config.toml
model = "contrastive image-text model"
dataset = "drawn branching plants"
train_examples = 72500
image_size = 32
crop_scale_min = 0.8
horizontal_flip = false
color_jitter = 0.1
cutout = 0.25
tokenizer = "word"
vocab_size = 26
loss = "sigmoid"
embed_dim = 256
encoder_arch = "resnet_bottleneck"
encoder_norm = "batchnorm"
encoder_activation = "hardswish"
encoder_channel_attention = "se"
encoder_drop_path = 0.05
encoder_depths = [4, 4, 4, 4]
encoder_kernel_size = 3
encoder_stem = "single"
encoder_avg_pool_shortcut = true
encoder_widths = [192, 384, 768, 1536]
text_encoder_causal = true
text_encoder_width = 320
text_encoder_layers = 8
text_encoder_norm = "rmsnorm"
text_encoder_norm_position = "pre"
text_encoder_activation = "relu"
text_encoder_mlp_ratio = 4
text_encoder_head_dim = 48
text_encoder_fused_qkv = false
text_encoder_bias = "all"
text_encoder_qk_norm = false
text_encoder_parallel_block = false
text_encoder_inner_norm = false
text_encoder_positions = "rope"
init = "kaiming_normal"
residual_init = "none"
optimizer = "soap"
beta2 = 0.99
learning_rate = 0.0018
beta1 = 0.95
shampoo_beta = 0.99
eps = 1e-08
precondition_frequency = 25
max_precond_dim = 512
one_sided = false
adamw_lr_other_params = 0.001
max_steps = 6000
batch_size = 128
epochs = 10.6
lr_schedule = "wsd_sqrt"
decay_fraction = 0.3
final_lr_fraction = 0.01
warmup_steps = 120
weight_decay = 0.0
adamw_weight_decay_other_params = 0.01
Rows from block 13 of the image encoder, named by matrix and row number. Each number is 500 + 25 x the weight over its row's rms, rounded and kept within 0 to 999. All counts start at 0. Numbers have three digits each. After the name is the row's rms in percent of the matrix's.
# convs1: 3x3 conv (encoder.blocks.13.convs.1.weight, 384x384x3x3), inputs 330-340, a 3x3 kernel for each
convs1.189 097:471516501507489458498484492460507524456506514511496524516465500510446464511526490509494496478508483474511483493546483480543496484539481520470534484485494496508489501473505524505488513502479523491538473498520508499530469506519529468488518524483504514515492513559454526514510506480471492501510522455
convs1.190 092:482512545494494501487487536503450527452541483493515504517503485497471484493534491512521502533523477509502468478490471453455509506523507519482494507523497482546481512511486538533478514501510452493557564539483486490471477470488477476514465525488524499459502488555455528467467535494497507514491471494
convs1.191 092:472473523500437520505489460515465499463518505508507489507498509482479508471524494527485475542518490476584447489489480510511516500502481500500479463485470509541511474557519505440480468461523496523494480463495470515510512459497487516518502487496511440512513510500496462498514491508509511485494506507
convs1.192 097:498516494433482503530503494525493527490488489506487520473490474559511482511509505500493464524462500493563528532489504510524474532514487475521485536490507515574463480513535503503473505514505491526463561451486558526494485478515484511485522475502515417487430438534490523532506483463535481533517539487
convs1.193 112:473536546503481491501498509482465518499525474507516496506490476504504507510505489510409461579517519465507504508485498498489505495503491510511499481503511489452525499501528437530522521493496476438547547455550499473505501509487526447520481504468509552478556470504488537488487534464511485502488509523
convs1.194 100:509470524488492484500482470523522513517547495549495495476523525536442503497503498461504466521481494452494501493503507505497516520488508482496483526473538500505490499517468480474484474498521473472465534472576537513492505489486515512446506498520494514484571505514456524473496494492478482536506466488
convs1.195 100:505504483508439535490504487475524494526492500505495483516510514488495477468521523542490523517449484465529472528498465501467466512469507469500499502489475492517458510479450522504524504470557535472548483512485503487486496518516483495511481510522521514507483513462479464537489488492494494524485513493
convs1.196 093:510517506458473508475518500520482495529488490495512498501474507508521474541466495500522530491460476448502512487461503520493490498507496483500481489501489510502545506484516504518525465491512492514511468503483492517491477489496534511498504504497521512480494558467468486529485494542546490493529459519
convs1.197 111:511469548477483501474518511480510478485501480484509541486496489507522458481510505572512463473482527506523505498508535504483504486498498503477527489532485563447529494498493508445498509497510519496501492459521514483497519466465471535479506468513522471466513465577469533480487495502516469481536501510
convs1.198 096:473509479493445521492483480531478480487527534487491511485495490494462526555503483476492476495526502437586484532471518474538535508516512512497452506551518499506517477492455497498493496516459481476492536485496518521543519488495485532496494509500491528519485573469508512483512509470491493522505544483
convs1.199 099:490458484507477489516475462483514487530531450506542500499526498575523469503494488546457531568531489545577476533495483499485531485478514496523521486507464501506504472531494511490556510518490450497488502488504507533460508539505489459485513524514558525546508504476495504529503527517508555482466500507
convs1.200 103:506560464509467485516489492504541510501498499488525487491509503477505534533489494458542528491515522501523503514499537511467473493507500511509515506521497525535516472507522492518465542522462434495490484461516504507528494467488497504502483527485470490572451511504491480508505468535515502511473512465
convs1.201 101:516505523501467512468524454480482497493517513487498530509575469500531442475484465503551547407586522487491486501494519528496525496526516509477488564475476478541514526479460522475469522508446516488509522492472501505484520471532524529502505469415475489456460478520488515530520449508513468545488484525
convs1.202 105:476433489468531520484498490519534490504493500522485518531530446522472516500487481506463519467542550510509482460502508483528481500471540518489488487499477489493485479494519492534480487509481480456529521520476504460530532466509506510498485486501485452552463471528471475493526460500545494539514471502
convs1.203 101:513520502472540495515523516465535548513505498508474469500456504481513495510515468500496529486460456499470534443479510523542476504505511549527501498492497497507543487503513493474480462480458526519470500438479491471492481501486475516511513512534511508464513455497503535547501471568475564515522491460
convs1.204 110:542478497519514490502502508484467506516468508507493513475478506518489507502479511531438501493520505481501480552464501497524477494494512493497487494518492543470543539531479487474524527528512542470488526459467396533514522497455457525481486455538509487514444497543465510484458505488526506501508490509
convs1.205 109:500499512515465504492531520492491531482501452496505483492472506517532471536515511512478462484478497529492489493513492528504517510493469479473491502491537460536526502495525491499518488534521487518494484506461466434494482490509526476468491500497453493516528509497482476481513513481518507515515514462
convs1.206 104:536483474493509486504496482513537476456459529496516480470489527513511475477491500586476509489468469496528538493493522500480502521509487519479516504482536515481537492517472519506487526488491554538493511477474487493480504453506501475537501512514490528474494492482484504528496500507476541511480477488
convs1.207 104:485457535520496523527427513497503483524440476490555508480488543531452496497463535500497545494539466443474517547477514509532487472497484500509499484462527518541500510493477490570514480505486462478497526459500496482496523447470527530478504474489491507494522528485469504479546525490489449535503500461
convs1.208 097:560456487503512473475471476483513473485483498501447526472447486519506554538492517495468466527487504487519538548513535506508549496481469505529483524531485500514483513498490476462523493488492477469502493485471515527495498550492522511508512502504464498532536518466536517502504501522515469486458495513
convs1.209 099:491511502511454540534464523454532509467473552498513519459475479547487504489528519471511507510550461554519524519489503512498527489515508514504502513500481517484459496473475500533500532503554506510507526467558519455508498513523560549493476510487479515489509510498490489489499464487519533495526501504
convs1.210 092:520464495486487502484525521516469515530487482497519511490488497551453501484506517520517489459438518508526474525470505506505482496516505499524530500505465518513542506500514523565523498506503526506517509500488500530512513508472535523458489525526500504494491522518540485497508501476469519536499509540
convs1.211 109:453528518494509521521508507518458521514490502481474515465558521510495476474526504461547480512479479466525538530424534498478491508486514483453495519465550507504496466473474539509500479492536450491469524484510476523518474509487497457513519470496530419506456526533485481489472486478525449526480526512
convs1.212 096:505471518493511438496485486492556514538465481474482504491511462518539486527474504491452509513503497502487500477521489512476529508527479505537515505465489509537492534539499468516530528470484525512499498518513508522530504462510478503496475522513517514529463544481507487469483506480513537506544457517
convs1.213 090:517491485432517511503473466454522525495535479535495486478485497503473530484475520508467513464537537470526527491490471458557475500502514499483526530482489496536473486514517482509483490491514489480531497531493471523480486483459548509470530507471503522487516499511518467546505491513494496495501496488
convs1.214 095:522471434543498504521479480521454508508498481493510512441530483478529497511487493446467549485505501425484478542472522523509489459497493508507499495481528477500535504499495487529513493533517497482508486493484476515482459486519510536473499465471463532534503490560495488490517483551466522472504488479
convs1.215 122:510487464486518500526518529487514471479482531502485512494525487500488469504493532497484513560413511469542498490477523495495496498489483516493490518471517527491499529539442518498520525479496516498526529445484503530499511490514481563474529461501525440530463550482477489513526522520499515472518498484
convs1.216 105:487452503502528455507484530508538455499553479502480523491511487510483487495517481466550482488493530482525482491524502491540522535507500520487497508514502476487521506491518499487487500510495469480501547488509483504467511509495463490518479496514437505478440569512542530469536471519520498466500493494
convs1.217 101:418520515516470452502530504517479479513482520509523486476509504519485489507537522506544531492454486510515480505474550519527526496495501499495496506493489516527552547523522480520494480491514493471455542501491478474522497461497533494447474509496547545518498488509546501553467466506496484537513512497
convs1.218 097:543480542534509488518570448531500470509515471511486519513495499495494518470482527464485502540476458476452556497518457527444533510493490521504531482484519475506497509465486517515489489517481545472529436529480503499474483500501519520452519519505488499478506499511484523491485521474432504508498507473
convs1.219 099:470489465524454496493509486514497499517502504515502481475523537511500488536436515454430516466498512500469452484474479508478512528519478542466464496501500504509485479522523483485467520473508480501472486513513477517510542509548524519525497506480481453557458499485537469469490429508511529477494502511
convs1.220 103:509510504521496515482489463466527551524495499492482485455489556545514466480507484554523491492448460473495487469519511494464498509526511488529454519491485502500496508474491487482475507492505519540473523494518489457511492496491561581492468459504543470485524536487484519477487548493477491529521458476
convs1.221 091:525505496495431490478514469547506496509451461516485501515523498504511487501509495486437532532520506540517505501517482499502486526497491509519495496485490501490507503442464478485530493505534489496508489526568449481486471451508507485515504515519436519528499467551514528537507507510518515515504459491
convs1.222 099:514497514482530529524503470506538531507490509487515473510456483476498488512518534485506458512516489502489474492518493518470534459458489491519497507512493488497512527464501506486485492511521480513516533501538494461484521499537492503489485482503537466514515474504463525497498483486496515518487494494
convs1.223 109:510505453515529557476493491458512522505508508510524464496488527486464522524527505477517529510475483525462495536504505544470499503527496516492512522504505504509483532497499501518503517471476447503475502515483497493513468498523490519513530471490506499543499517450507526473485467485505472540495484519
convs1.224 108:475539540502523499516518512480519520517500513506510464497524484481463508479499502483486500505522468477469516469489530501471498522533497481537511472497555519512446516495504524442518498518520544526531462513507515488463559539477451513502513498485488480509531468493483504486475481517523481511478500504
convs1.225 095:487446474549524551503502493471527463509470476501492503506545573467515467517492488500500497539506498510469472513566492500475501468490502523497492494451514494520516504512469493466485512474477536475471534497522487532496475475492550510464507473500532521483551559473511482489475512498477478535467506465
convs1.226 105:470499478456521566505525491492521492522483494489488489461486525518553464494508508504475517494506504514491479517467579482561452495483484509497512516514468482516501496505510539465506495496505516440475484519468532510526523461490454523530495512500504527433492503514539520486550531469522467537482481502
convs1.227 118:504540484523497548472489518515509501468543491499504506544460587476504490499468499529527463458498537521552512408503508567458533511498489510549481521529500486465532526476479525460513505511480505473509475508488502494502533524487480525491487499483452477505513484518504479504486541482509482527495501526
convs1.228 095:497497493494439507519470489501455528522491515534538507487470522527497512514450492456486475550481485502490488494503468476492511496518529533499466482496504479478487461512483491531495510519454508501502513569487519504467484472506482474488478478495506440505512511460461477528498510504530483557478544487
convs1.229 105:487526526471534477501492532493491489532558501498506493515479506535433500505496482445553505476486524481524453512474493513496517490519494515512503468448491517501484481515518499475541509492541496550503464456447481479516494496474497510479462506528485551489502499520480480491496527488493461516480559495
convs1.230 101:486544459480474448530500541544495476524490484502439481491509497529518499492483466550467455478461470488506503498466508523535491507489518533490497476494506503516509481520527448523491469519522509492501469433503533546530513471532462503484512506498497492486503471521469538460500461484485489511525483512
convs1.231 108:526500476503454541488510468468526517479474518494516495514483474520512472515495514518439516499496465470516521482506485509483519504572537536481508487518503536486497491494509515491506502514490517499486486453552514501497507478494481547511527469499482512513456490522505531444487513518520477526484508485
convs1.232 098:521515496480479491487510484538459504542468528457525480481516524561486533500483479505527499452476524531508530485468517468529509539471525475501509473494505505533512496528493505492475466475503475495498507476473438502521482490530493465495519510481495496526466492508504455513518527495501490486530509475
convs1.233 102:503526517462514470505523474486438529510467520513503496501491522501513499500494497452485493562540472473468519459506494480506477481501500493499518494467475458499445489514462453478505541517498543471488465489529515546479516503484512486506503485505529517474536489546490506516516518483517454485467487534
convs1.234 095:452444502510489490497497483570506514511520496496512494493487522475504531510514488449483531550542461510519523500505476523557565477510487516524495485480462476486505500471476490496492506487479526519518523501506503498460493479508501503510494521537497517468535428474472499543505492509490485506490512439
convs1.235 095:496474505498471442490485478494468496512466433488496530486503515464516541512472510468503463521542443526476512489524487484516554514487498495497493541516479533535513492510481464501506510536472498522471474505459429520529540509494524499503500465464502504499524463506531516521519508529530494488502490481
convs1.236 093:503477537447477510501504522570537503491488465498491498523436519496514491512503508459504505538503492519493505532516508538492509470535499487491512518547514506494515491508470549478503488490471485482461528503486504514489517485486529496508490485521493564475517483521514471476502483468466481511523509470
convs1.237 121:482508511522501461486477499555521440480494508507463451530504512507506476496487504513495476563470528481507493516468511466534495513496508516485513507511490520496509497521493526495522491484476426528510513443502493547495496471522508510491533524490542519476416542483514448514491467543506468478500528475
convs1.238 104:500488484460542495513488524513511492540524512498509483516531503505502460475503459506498486433491510470531509509493508469505502496494512490511485512519491498531462500477485482509510480539477487513469517468490477477490529504526490525483538500501499481473524522499543507458511510489494513468465477517
convs1.239 097:503498491549470512515476470533520543491539459526483470524457496469514543526501475479485499537540472450476484549476567494540476484527512504510521506475464520478503502504483506480507479498492527520518480459470510516489463520490511468434512525535500468500474513516503551522495504479500507470477482498
convs1.240 094:474492493516534476540504516506532508503526484517510524497486468510486514535500503463503473479486500480549509512508498490501506504469493489489493507478510502512461485496503519487462458497468491520470527513453522495522505488468493511502499513505483497537482460534504507510517511530520495514482471475
convs1.241 110:483525528506500514479505505540528515488472522490490508465506499475559514490498517499550514499477519462475530520523495535524458488486498473508485472525484502463522508513472505489491494521500496499479486466547515512443506523498536489471508521519460527486543501484498508526485483495497481510511473512
convs1.242 094:533498467537502527548474479447553456474492494484514532506479517452483513510481470435469546514489472528444480516508485465560518503466497542514525485472460513474492515486515494509459508507482456472516507501484484479522502494499557494502535508521519485501552474555478537503500466487517522492532494496
convs1.243 104:505468503504508492471521537487432509481512490508529498520529471512492514485486516528480516451547473522475506557519481519551491493481511497498523526487510536463488525519521485493522512499488486505491527491508525495493509519546475530505488475505496531499528480504445545479526451488461510516511490496
convs1.244 110:545455488515488530490499501526477503487479491480497520512470513477547456490520528486500500555471528481506527489493479508501496498516510527500514507499469512499513489457521530525499463502513501493521493507543507505501462528533505513483512488520453483523553457503497509462502526496480503469478475553
convs1.245 095:475526513501481516507503497431529524525529553525469489527505509485512502515491493494504481480540514526479577494482486501512531488458505516482488491468528525434508477505481463461536485473465466484487512520468482481557516472510490462514537488511461555508496465585487537531491502481534493521512506502
convs1.246 111:524412503548493480495506485519501518499477523496483500499469519526522485487469525515499488479544505516494499523563478473487490506475519493497512530515484480487519504463517461487498498484495453517471501452495500468482499486503476508461513484496502550458537536511484497481502493491495540492523516478
convs1.247 107:515526448485496508489489506488451524529514523486500494488490520497479541510492528524468538504535466454491516481506491502485524497493489501533496506489474492495520556489492485479484484508480492511461443506518533497514512466515499524476499550525516497508504502496498536480490524485491496515517466495
convs1.248 098:533451530466487510519488517475481555479506519520481493513477494512493482489527526520513462472445527542508529498472468477472517521499512499520505494509530494476492487488504488515513527520498508516506505437569513509504473527512480515514463504484476488519600462490513486469535511509486541470489505495
convs1.249 091:497497501519509555504496492497519482478535549480499540484464487514483472502492532489545522515529505466457477482503518474529531473505515470482476520512500508493500489506492497514502502478532456538532480480483486505522527491457483494491499534475529446483480515504526502478498493540521529496512541517
convs1.250 090:513512508512461503496498494542490493442531521494485505462541495509392536522504552516493497516545522484483481492512504502485476505505495484504535478516521489503472515530518492514492487488459492527489512471512476488535539465527498493507477514494522458548469500524485508518505511498527501502504481498
convs1.251 098:484450494494496507513523515507483489538520510458532533527500463532528505465502508504503520495515509457500470540459465499550506526549480501449493515526473478469488495497481515498510479522537477467527503550460489490512481475462484495489492516512491538502492514494496483478528523523508516515468523487
convs1.252 101:501437565485499510507450506518480499516488513507474484516557471518483489514504474452493489577491526463520456509511498489487481532520497491452496448557479516512505487485488523545531477499496492496492486456505504524493481525515458441549542487497519520459554503536512529472491486499502520508484484502
convs1.253 101:491492496455496513520492527504447516481551486506511483512514513465496513480485515476483503617489476476504488440492516490519481498481528514487511494537508527512498489490502500546523491484491541487507524474522480525479496482500551568508498511479523552475558555547497476445523474492535521453514485508
convs1.254 101:543440507538485541504480513505486505516499535506519494494510491490482522495591512488464502509474533437558493511480462536512510495517487501501493468498492484525523489473517520497489499517515476482535508451561506548495515488505531502517520488517473511514544498493499524449512520531485539483487477461
convs1.255 102:516476522479489528434495517477541503505529452519459502528493476507492512527472495489465496522464475519521508475484527515557473517503514489504502529512455478498540491484516532498501515486484515512544519483483536551493491517496516481502512504544461522544496493480468516502487495506501533495489473454
convs1.256 098:498486511547496447518499528462472461508513476493485544527462499480485516488480527437534538476511525505486490487471543434458482478508501490480493506483523535536514509488564472491542528519459472490478515487466543544470479502486523507524483483520516528477470509505511466528506497517486504498514494510
convs1.257 093:484506493514496471499499487499487497517506538509519510488512497481543491514499543543495488492485563518492537500482487514484495522485483520505506502535528466493484505496498497471504500484492522537468528558517537501531495502509507489525480492509487510525542463545471483485485488529485476511497534533
convs1.258 100:446491488514490491503517526504505510532509495483496492533491490505464496487506515579486521486474486509519518484510484468487507493505459469482482506498477534506485464503482535495518511492529531474512449520517518501494518500496472485524509490470487513508469490500512463508477465502506475454549563506
convs1.259 106:462532498494459512488511508507523469503512511503504485495566488459448483538544486493477503464509529555438525492510517501473486488522506521490484510473496519522484501505487494509475505517518511509544502510446500475531526507516464491488479547470506461464466515542519559507520519505514487505467474538
convs1.260 095:474497465475489471455486526503490507537501493522522523516495502509520494510513508492469509512495484533557514546495475543499472509503468511522502496444527490501489482503535546523503474472518480531537491441509503473487522483530513497498479497504514506528536472492482517528516471517503506523503495503
convs1.261 092:510507510518543512500531487492526479497468500525528507485503480464513514533491470515497490469479467498535420510483544488452484511516493526466530485488470507500477512511525476458500502504474502538530519488492397527429513514528472525539526496508491493492486459491446558508512523504497455517532487518
convs1.262 098:507518515466542535484530533498512484506492531499563488531510488482522554499517533569467478464557503493503514435480549508460503469486487500488482487490495484527557492492524548515499482514526508486487488498507513518491482502526505484458501481525510495489486527496472512530500476498492526496530499517
convs1.263 098:495480500498529522524487517514476521488498471515514500511457486506489496490494494480475518511561464512496490512500504493501498501488502514491515486494505467472502487492508476492521504523486454453503530499498493511471522503507511508482480515477483507478512476480505517513512500504511494480489476505
convs1.264 106:486490474496479529495504512487499454474473517495506517497509501519464509491479494503517520478559469504457525486524478452513462513475523518495487485513502478527492504490507480500512507553480480544467493485515476538485500537529500468494519482500511504501467448506514499502496514490490516519492461524
convs1.265 099:464489496503458552526526496514518555508497498474482500472507478526494493505504471443511511546438530517493487501461471512536504544509498502474491516489505452509499500469492482499502508536489498500502480524518491483517501490508478486508486508483515499530448514527492504465544480472491548484482542474
convs1.266 103:541524479473494556460468474511517494494488494513509511510541503505508498509477518484490507459478429556515522503532482461498533495492535545501489501505502471462528501529494450498463517506520500529493477459492504466568499498513543531513498493497449502494548473499517565505481527492450492545494527504
convs1.267 106:547527541472552498508520504528504460512503508505482514520489512495492452496503527486442551599476560542485501498525473501502476527469497471487488517501540535493479500495493517491460460533497525518465512491474498499504498491541468470549511454490468466469499509495502464498513483508490474488497528487
convs1.268 094:519462459520460542498543471493511503539472523503481526536510472493513552520478532507496491515526499509467529502547505494510529504494505515508556503524487498494501483531501513476483507499523494524498434534480470438413482525505480500512449531494458519492491482501561514509494523503485482456502490503
convs1.269 099:524490498457523451468508500550502501506475489440511496487469507452488541494464522467527483509483508495531507510480530489440558471473530495520541461510461465513518507535495503493509469506519503556426453475538479545531524466503479484463502511491551481451526493505569413512511492528497466494482514521
convs1.270 096:513523472510489479488498528479530511521513482497463481542501502507420514476520508502540513463433505511572537454501463447519493527508497473518507515495532491522514512527492512486468501485497532539555533465483491485485523485502502523519549509486483542510472574506519489524488529481518498498542474480
convs1.271 100:521520469496530508501536494515512516521486498523494489499519509467453522553519457486524521478491496493530462565467471510517524490519486524515546523497530488506465504520522519497477489524486507524518507511480519511512526499509463484495507525463481490540529510528492488458485508563524533490517470461
convs1.272 101:474497498467522510505424490513514510479524467525494502494519498477563497510527460490477530525563429505451521525476491510541521490522509489499522510508467496489507519529478484483545461513519453511485524500506533482499507499489529501504517483518513508496444482538485527469495492487494501503531510512
convs1.273 096:427499496511498521503561512493475529512499496471526514490536470520483515508491492475498498523505484476516486530467489496489515493506529522537499486510491500546483521499500494499512470513504514498531462486543546514447478545484474539480486531510494452468452520542503498494507477487521508520473525540
convs1.274 114:500488512520499521492500501526494537524515501484514495518478508472488524509495514520505463514549531481501517495475516483493509493511539481509508498498506528467525509479492470525464479479513531511489511463527458499493498521507551541471529489475553500480536515499450486540477551476431493493506504523
convs1.275 098:520495482491461525531506485561538487489488535506513493451467537482514494501478481490466523571498484485507512542559500511503494507514492476482515494520527478487495490503486494508544501509486494472454521518535556487515508498529504495502511495490551454521529471483494516499504498491464499545473498488
convs1.276 116:489510500461476500507476533468498538546510473517546476536466477523485512497538511474476522501512475501490513542486506444583497507523477521499475512467529484521479506509490471458505472506517501497486466543459462503512477458508506542506553476476486493467535497513537458458519500496499495499479480491
convs1.277 106:479498485495465533502469485538500483507486485483466475474508491466476529526459536493468480551510457531461475443507483517496503483499539501519500496520487473498492531467531525500490507509497503505482483481499488532514490511515472482495503465501558439517536434471510533518521519517475533506473490517
convs1.278 101:435517507515519554516490488544462464473530520507494490532493476514473509497491488472526493460545485489522500479517482537519505471499516522514496526495530497523503480491523510472494489441492502473490469543502524494508510451526502524472508491502471472508489533491480486498533480493491516511489496483
convs1.279 100:451449464503497547470485484506516488534515485500521506512492520507497465494514495491488531500443506539500508478519517457522479515491521526492483530493495542508518519475507509501482474533502510467537475491466549477463506491489506485513539483519455519528477552518516446562498486516557468492508499462
convs1.280 094:473490479436506504463505445484532508486442500523520505509513467525465489500541464518507506460468455479499480521532451512473485521475513491547465470483508507493507515514511492471530508498497473506453481494467524495522495510534479522486503487486538495504417462486501563504505521489487477520518518486
convs1.281 100:507518488483482520489501512515522485512450531513515483516473546495542464470536502516484521463533535540501513481497506492519510518534511487520488516487488472500534473525492513519469502508548472490460568531537529580496535508507523492461484524522520526472525498467542451505477515462545527469505474485
convs1.282 095:505485504494492452519522538513485536455556476532511505525536502509528512480507513539442492449523485506482515494533483574485558508500500501522545509514528503496506516505489518498507534488471483508510472480470513515572502501465500496508466532458507513513523515490454526495523524496505485524482501542
convs1.283 104:470495500534517473531488478468526498527490501501498492514503513467491474479505515459554487445552539485513486489544525496471523504502508485524496502519504486499511449465480516528499514517523478554476487502478497469509559497511468473531485521498574474464486454500527540520499506481541473495476546503
convs1.284 089:478505528484475464529502523541517530501510513487508475463543508454493511516481451495468477469522465504454518502490527503482538485469487487511531483507469528483485515529485484491506510467481483503499466498517543534568500534508490510517537488505499535503528498472498509494520490499518482500489471521
convs1.285 099:508481478526509536485503535534481461468499497498495536472544484524485391475491532500492521471501466565480512493521499471460518528509501504502498495494461516463512488496515482489532474503489513541527466448518451509494536480463518484512508512501505443499510462485517491536491492490511489487483491515
convs1.286 091:518468486485505511457530511522515512543496510531519489453518530488490472500514519444524490518519506482515519533527524496542479479528513511489500472510528478521493470489555468536528494520475467521537481503511504503518470491511484500474505511518523559463528473463504492486521462501480494526494503528
convs1.287 105:488528553468464529501499514474485501447506498467548485514511511495430536468467533463545458440502492470571497487475501491503506478516483472483520482503486483501494490484514500508472468532516461473502471527495484526547506507500460511488473504514529470503552499460531508506494519484472527469477507468
convs1.288 115:501478497523531507499504500497494514504492510468551499498504487507502524498477525480476538551485460497534524516518515479484507480508482502516508500502510480514472498469491485487484515472510492470489484511486488572490474522477453484510475501486474493503489499510518514488504514510471516485466461521
convs1.289 107:485555524535443506492510490466511498559502516465523510524492474506510480541514491530502541545477524554520453460479504555481489469478498498565479538439535504530515512498502490505538474535463506494466529468538515451530498511503476511523516534519502451479509528519481542448515461540503466478499529480
convs1.290 095:523524485482486437483505542475477511536470511473529451519483485500530486506517506462524512430433527480516481474494493539475462509499498521489500467486473487509460500503479494486531491484437470515484509458517461480515502475502502511500485494489466467489449530547571475492496496531523493512538460488
convs1.291 100:500467506510487508481532471558465470526443512522517501511495491447557485508478487542476530538544517497535469543445530517474487508487487504477483494496495508472486516461494485509489484509487459452521458517565521495531501509448486488501490506528507517499551530476517531480472487532515505499495542429
convs1.292 101:513466485494462574478494509535506486520470517504492526445531495499508484521547507548475484582431509522530504553485504552480480502489512516499484499482510501523474528462533473495505490521509501491527492488521515519535483464527473542492485467545532488492480590479534483457506513506503509530467529518
convs1.293 093:480500491483498507515499471466516481532455466489502516475559517517494522483512508485478489527577459452509447458463484510491514519522500525482499516494508490535478484505497516547481491523470500526511441408489426510514486531497509501466470502502525467542477540478486510510502480503474491481494510521
convs1.294 111:509504461509513471519488544488500461515473476500482519494473584495514452481510475547432540515460488451533481489511476454511529516510456517543476508468528494493494549535518503522493477519503529465548512481496475506543495490512500479496515505520508519483530529474499489503475499488486501525517483487
convs1.295 097:534497499522499500509494539536541467489478502490525492533478510503489532484493506468500535439514493478487484508468509505492477484489493492486508486476479489471497498482527486506498503509522478524537494520490475533530514473511526457467493472505508482517515478495524482492473484520494501502502539473
convs1.296 099:482505515486478487473492502515452509510498491488511561533470493466487527505504497565540520533442484519486508487457501500502510499500502531502543471463520506530522495504512498506523509497508498478529532512473523519511490521506439510489506436496510510518522500495537505482551488508530487506495491503
convs1.297 090:483443499537536503520493493475489501518486501512493503517465507507508492502489529488524515515538515523469500489521510495489525508488488487515507482496516465505497494522473480502482502503502444447516500510544524553483516494521521423467489490510520475517521438491489477527519485483477507505546516499
convs1.298 107:537493482492521497495516501517495510507501512520483482457490519481472516499498492556469574539523474499512508500535488465472486483519497522512501497462530520489495508516471510485495509548483542453501531556502509485479480489515507491543477519511539495470506529508475515518475481478463539497554486496
convs1.299 094:453475543543493544496480473508482510513506500475531499546510518471456569491517500534475469484514535544477506530509508492469466493494491490461510489490477505499476445498467513500472485539528499538481532478531526510520481484532494490492527504522476541497451519482517501447523509500455526499496496535
convs1.300 101:484502529506488523523490517498536470515499502507450485469505543482575482515499521527505472492471505534505490499538485505525458504513499469472475473516528489495513488527435487501501495515514513554480537498456483496505496512523499473509510526483566506471494530500516490507510524482465489535501522498
convs1.301 106:504495490447514437509481508475534472509512502524517468527478501460502496510485501522521496492444515459555482506415531536496485503504488460501492511474513558491486507525464476478493524547524493514450504463483464558527513507481460563490500513517485520480489514481480470503496509485520443513528487512
convs1.302 098:497556512512501524526510503530489492490493453490504507496482477497497517509518493510455477499504489480513513483468486488449546519532496486504435494466502532500522523488459456521535488470498547525460510515479462474525548509487479509500476479536584484449487475509432547515504506470475518514523478461
convs1.303 098:497576460535495494464502539429502527473489487507493503490535525510493475477493526538502449496472535445511528501502520511477528483485499507494502476533518533456473521527517521526474486510532549503493499496561477520532490487504513486496516476483504459504520473515503512455534515490504484487466462523
convs1.304 104:517494467467496474509516506519485487467475533519541516503506498503535493532464504526544476465435483502469529534474478520481492500518489495533482504464503503495524500531492524489483530542554510486539434545523557526470483524473489481497485501477535511483483424491440488542497482509510496497464534489
convs1.305 100:498475478514511507489494482509502489511494505532480530497503491483463514524461534489502538574523492507431528463494517501473510507491512516528505523491530477545494512531491472504495525468482496509514465531471534500489516471484522454536507502482565505507504521457432501525513503501511480488523428504
convs1.306 103:509515453522511470504512526495499480462508499528475485489495563486469524490467480491505545483477541460530497468437513507520460493499519495511471509478501480489457495483464490491507482510519478548472509501498499513507465524493474489519523473498493565476477519457486493506515488522484524518493557507
convs1.307 107:489483517516467473483520474516446494500506474504499507505511466528512547488496475495492551463528479492503499476502454492510534523510498471509504487505496521542463493520507511492485515473492503465519466540515510467493485513499487486506501541490490469525489447504529503510492493485463535508507453521
convs1.308 095:422497509523474534473512502535518507492504481513498454503476476479503555464507476459457524492524488548491505505473483526521430496485469552471531510535490482479518484450479491513480507522499489503487528456485516471471470500488480464532483533457428496532549477438507494510547504474497516462508512489
convs1.309 094:499533494523558497486513493535502497462499509510511519490504425519499498525510519463581458508511408501481551480504496484491497491502494519477486473514485466527522520531528517536470468518461502459520530524504491494493499495479494480535477512511430532486513520493466527514457508502512482489480528495
convs1.310 100:505498512509460518495509487511509507486531490534498489487483524509495489532502482501463527470508501494485510468508506479527469521458492480500524484475506531518497481477491486523540529518485520488479440523517496489508504500472505502516470478526505510549504506533505465543507514518503492507500542474
convs1.311 092:483507512493540508489502460509481506524452468482494490537470496493481525493505487540495512528532482506483496507534471505490491468471515533487518502500489526486485509472500478494519493512506497524441507524484488510513524470485487505486516500504524547455571478483551466488535485502522525440497495502
convs1.312 093:471490495495465480496480486489512535511468474506509517477495495454559472489491489513515514518554537513452499503512478505524510509491488489513514497485472549444506504493524498476516512512482534530526446507471510495499490465457499504509509511504500454494503475529477571479529489496508461471539477512
convs1.313 097:495436486490516493480500534499502506508526504516505507447509475472503528497489493524500485512466524484494484504494472485488548519489481473482484508531500527484523486498501530512499485476495484556492450467520506490526507471533487533538485524505487484488480523518468462541520507490515516525477545498
convs1.314 102:470515521480505453496513538502524484495486523500486509504484494518507525520521487502470500469534478459533485492499510500525492502494507498554527501485471516487488460488480497465519491454498511498509461496454493514518488491476457530497462490501499510519482516506520458511508504510538520481479471480
convs1.315 096:528520530521436509520461511518480509496505469474474493453530496542468549517533508520518449481481498513537497493530481456543518506485503512509497514505516491514477496512514459480496501481471485480519538488483508513548551526490485496490515512492547483454500499472456501514489540482501498438515493522